Weights of a small multi-label audio tagger: norm layernorm.
Rows from block 9 of a small multi-label audio tagger, named by matrix and row number. Rows with one number belong to one channel. Each number is 128 + 24 x the weight over its row's rms, rounded and kept within 0 to 255. All counts start at 0. Numbers have three digits each. After the name is the row's rms in percent of the matrix's.
After each channel's rows are labels from the 100 clips, of 14976, where the channel reaches its largest size: "top examples" is what is common among them. Only what is clearly more common there than usual is listed. The data: simulated sounds of rotating machines with and without faults.
# filt: filter width-5 conv, dilation 16 (model.blocks.9.filt.weight, 192x192x5, each kernel summed), inputs 117-155
# gate: gate width-5 conv, dilation 16 (model.blocks.9.gate.weight, 192x192x5, each kernel summed), inputs 117-155
# out: residual pointwise conv (model.blocks.9.out.weight, 192x192x1, transposed), outputs 117-155

filt.131 109:117095121113149142126144138137190097115159138081129114120099155138141132143141116138064125145140123124131114129116135
gate.131 092:101105155163103113146092137134103130161134136097160133149140151127159077093094104158115144132128172165150121134133125
out.131 097:117115140136143133160115151211137085122135124129068127120133142145173131188090150123090121103172123126167108136109140
top examples: conveyor

filt.129 111:125138128142072082102131104145116133114120136176106160158144150136123100134155133149114096110150155138168193116137153
gate.129 101:115165074098126150140151125101131150100109103098182137156100151090129134127120152112164139112107128118100132153124104
out.129 101:127144127116118105138141160151110116123139148141126096141169152167131132105116134109121164166130134173128108114111119
top examples: speeding up

filt.126 087:090143095122125129157096099093153140169133121133119172122130110169116081131062052148111119140151128143152122081104084
gate.126 082:127142138115177137159140125124101136132097109080132159136109170150154119103148208090151131109080133131109128097119109
out.126 095:151101114152141157163151095147078131103142160127135143150156153141135131129142110111126114094152110131120107108181119
top examples: conveyor

filt.116 125:059155114097134085175129155120168161155095120143145124147186142115168114117073130130090134158137160105118110130123107
gate.116 112:067180123116137116138118115103130165118111079133113099171140113124154138113125139116122120126116172147108114132115104
out.116 107:127141141147106177130116144123107123114124174133132098132140158083189105059131092124148147141124158161136096089108129
top examples: piston engine

filt.138 092:134173099141121136096108109156134138110172138139108119110127130101128126171180133159077136121146106113109158118128138
gate.138 087:106136108121165130134128086123138130126124122109083135179137186138098128137136115140119113139126122145115118137107127
out.138 094:162192120173113092134109088174124121111135173117121113134144127111089131131126126089111123151133140126073102128183127
top examples: pump

filt.190 103:130124138134153115119106093098145113163152152116111090076128116172107113112171138095125136108147116159094094146121149
gate.190 099:117150134140132148114085143095151124181133130120124167138154136133097134119115100162078141111106087124171155169122118
out.190 104:138103135179167144136097168196176099126138118174099104078138146141125113141109158100130141126139161133138083131123121
top examples: conveyor

filt.83 098:139106153131065164126090146113140100120101091173147130084090115099132147179086172142107090087127148139127148125153132
gate.83 094:112138116156141145121097091135131129178134102136103116149112129087134125146149174138132121106148154136138131130087142
out.83 093:185151109108104135145107121135117073113132130064157102125153125097120126138105155104091130094138163132108104159162142
top examples: turbine

filt.73 111:132098122090144151126142095134162169136109116171106132147131122105119187143104117094140150126132135129086141181101153
gate.73 097:189158126137144151167128136100095177139133186101118156143139128123129141119134147111145111106127150118142148130106147
out.73 100:167115111106171178123175097165143140116116155124151163102151108101142124115117089144155179155102116169113092151126142
top examples: pump

filt.3 091:130134138101152104099105129140148099104136165089166153097076127121110121115097128155082149143142068113158098107161115
gate.3 091:075131178152145168108124174128105154125125121124133094180117157135131129091148167154129131170120106132083125131061137
out.3 100:133149123175109127104178153154179091106109119087131109086119116112158133144114159131164138163129108155112110112146155
top examples: reverberation; text has "room"; text has "reverberant"

filt.109 098:117113178147117154118178133143095180109140107133106122123167122127142155094143139099143160119099149119087115157115140
gate.109 104:136158111123093135095100113151130132199114124092101117131127186151107099129131133085125146082137154128191151102112138
out.109 098:149145106140096123116157159156138142091117101089151143115166132138105185092117144125155127140132111135145152137108113
top examples: fan

filt.124 137:163101120109096154158110155093098116067169164160132137109163123135101146134097110140075146109138118112073156135123126
gate.124 147:127117110111112161147108136140135127113122166133118115161140205113100122164099129127103141134156129126129135165104131
out.124 110:130130124204109138110123115116119121156109122123141080094101159136101129189139078100097152113138141171097126155118151
top examples: fan; pump

filt.33 108:110104120110138090116127107134144130114096103164104105130143171165117131154124158146134113119123151102146175159150094
gate.33 092:119135148145112179149126162129092119153188156133123112161112147171092133143131172129090093146117149138108111102113120
out.33 096:115129120146114109123157098125109165136118112138099102136121099172148123110080093130134107160145102110101100162139128
top examples: fan

filt.15 139:129101146089089087114117098131148143143148154109083150124098124150104169128141107120121128150167106114142150132149130
gate.15 121:126144141144095086081104129125115136162111140123090136166151114139107115129118107102127110134149121136129145137109137
out.15 098:105132124150125170127093132133140111133109122130127151124122105126120170083126145130157158121161098108138146200117131
top examples: slowing down

filt.0 104:135150082131137088115125136202114131125105113075091133132112119132126139119166123089146144161117130145179135117154131
gate.0 098:087129149123098153164152171128104160143128107130084083138126153159128163157130126131150107168129159141146137127070107
out.0 096:131155144192146174149075080092124127119152141129125143113116105172110142076145170118160148178131124150166148153111182
top examples: reverberation; text has "room"; text has "reverberant"; pump

filt.79 095:156107130152127137107104125123103111133140136144119126109165120113154169115182078153105118122097114102103097153094154
gate.79 098:099174122132158133145138174129114132097133102099106132133119120157117157089111116113123115110125121097106072119144162
out.79 108:113108156100127137099166113142113104161126096096113196098106103110172130160155105099133121110144127114141117099161147
top examples: conveyor

filt.40 104:121160154097140136167162112112101135096162134114121114138088141170068141150137143100122161098114160125161135165152113
gate.40 095:130146122141145137135097096100080152154167165155134142123129163129099131173140154166112132100135203111101136139104137
out.40 095:120097179105113073118095113104100100116135166133098137119092115099131135152117174067157114125075139128136152149140159
top examples: fan

filt.118 099:134104162146094108138109111162127131082147157103090086110109101137104103110133131129106150139128087119154176108135168
gate.118 116:119145148134092103085102132132099188124169156102088125126112120129120153155112118161119095108161181114139167152138131
out.118 107:153130157121109158129112145125130143096118100113119115112151104152136169113112153122122163119132079127102114193081158
top examples: slowing down

filt.96 100:137118098121107140157158114123155145110110121163119091118145123117129125142150146047143133147128162127118125100104096
gate.96 107:092142138134160140134091170076118109152100115098118140120161135156131176108106103130111139132110124131128107120130118
out.96 097:131152133155086107103132133086091138122111101123123134122156149113112142124160092115173106119127117162083111114148123
top examples: conveyor

filt.141 105:145095155156119140119159106132102144143168158093137180121146127185102104070149102101154114139125148100102166118101141
gate.141 088:163169148159163124124122153128109153170094086127130118166137133107139133093154144110142164086110141167112121120095105
out.141 095:124172162121168130112168125099122126115136149142140150126116115066108103143138099138097109110155146118134181150100104
top examples: piston engine

filt.13 143:074134179125118131077133123114116125143111091112148087125095119137127105161110180110121165117134097133130089082192108
gate.13 128:143149089113121114148124118161167133129147141122083105142110147096120178094142116126125096138129145131127142149099094
out.13 098:064134149129144145136116123132083114135084112070140146138140129109155147117114165145132145071151116137143130133110123
top examples: turbine

filt.108 120:125098145132173147178124087143137135110094140143154122117126106098139107104141085144091159184126091162111156101088134
gate.108 093:113149141144147145140077156107108121151117158123160131173121141106129136120127098138117112116158170120123094141135110
out.108 108:148120124145186093171106149154135150103142188110120131076110116183121105147120107118145145126133126147145119103148144
top examples: conveyor

filt.174 097:110167155186118108154141138117118098102122100106101123152138113080160122141128109132090091166108126110082111150109159
gate.174 103:099129117121136153102139128136089183118141134123080148142162181142123150129136127144143119126111146129137170161117153
out.174 101:114150086115133174083123124124119127167115085145167129130097124181147187099168144130153125101112109176103154154094080
top examples: fan

filt.154 102:164102148145125107061107103120112167136088144100131136120140087116164151115133086142176126173122153131151151129117120
gate.154 110:119140165164104108131096131148101129121142118119134127142135139127190121127141116160133101123138134143148124072083149
out.154 104:116147123140122121142116167124098138132103096163142114121126104144124152138120137111119139148133077122114122171108131
top examples: slowing down

filt.12 067:097120120128097151158157154151092158094133118163140146146135139127141162126131150159126105136090116091119119123180187
gate.12 126:073145138145158135125069154120108091146095109085120171121142148133133131080094120160110150129143137147119101135121150
out.12 112:137135113119119116099159110165144090147139124129096103141072138100152153088094120126132117122108132107122112117115109
top examples: conveyor

filt.142 106:136119124149144153131119137155100112168136161149146169109113130105128179109096078095127164115127163123121124120150105
gate.142 089:115126136126158101157097143136148122128162155112131144112101159148086129143154128128124110126130139155147145152147102
out.142 102:142156131114166114145139113129109155107060106140113063112119108151131145134157067125106091162126123104174135129149108
top examples: conveyor

filt.125 114:120131138141143104118150165084087120117117107127118112128165117140138108130156134145132154137144102116117126110164138
gate.125 110:142104121145138142094166114108139142120143151113142097196124139114101094172142133093168119126111161133151108174106182
out.125 095:140107115158125156126135136148064154110149136150113108124147091121131120128078189139136104124131150175127151098114084
top examples: fan

filt.185 144:124115141138108164097102144107122113141130106096142116116106137140140115095124155102147123117161123123160113103153134
gate.185 135:104118101138106152137133120097123131105175125129135094102091143114109114107115133142122121067174143121139125164146122
out.185 095:028104143125126170112105130127085171099096120135121139121102086165146091094102133137103130126171105126157120108171095
top examples: gearbox

filt.184 106:126111118156116181089104101131156111169109093128074107091142136106110141115113162136082141103126145117099136127167157
gate.184 108:116124140116133161076123119133089131136133159123143150122087168118111129147122121141141145113118116136121151138156131
out.184 102:140097123147146118154133098110072129170098161116132179141113141114119159119143144108077143130105111167149093132147146
top examples: fan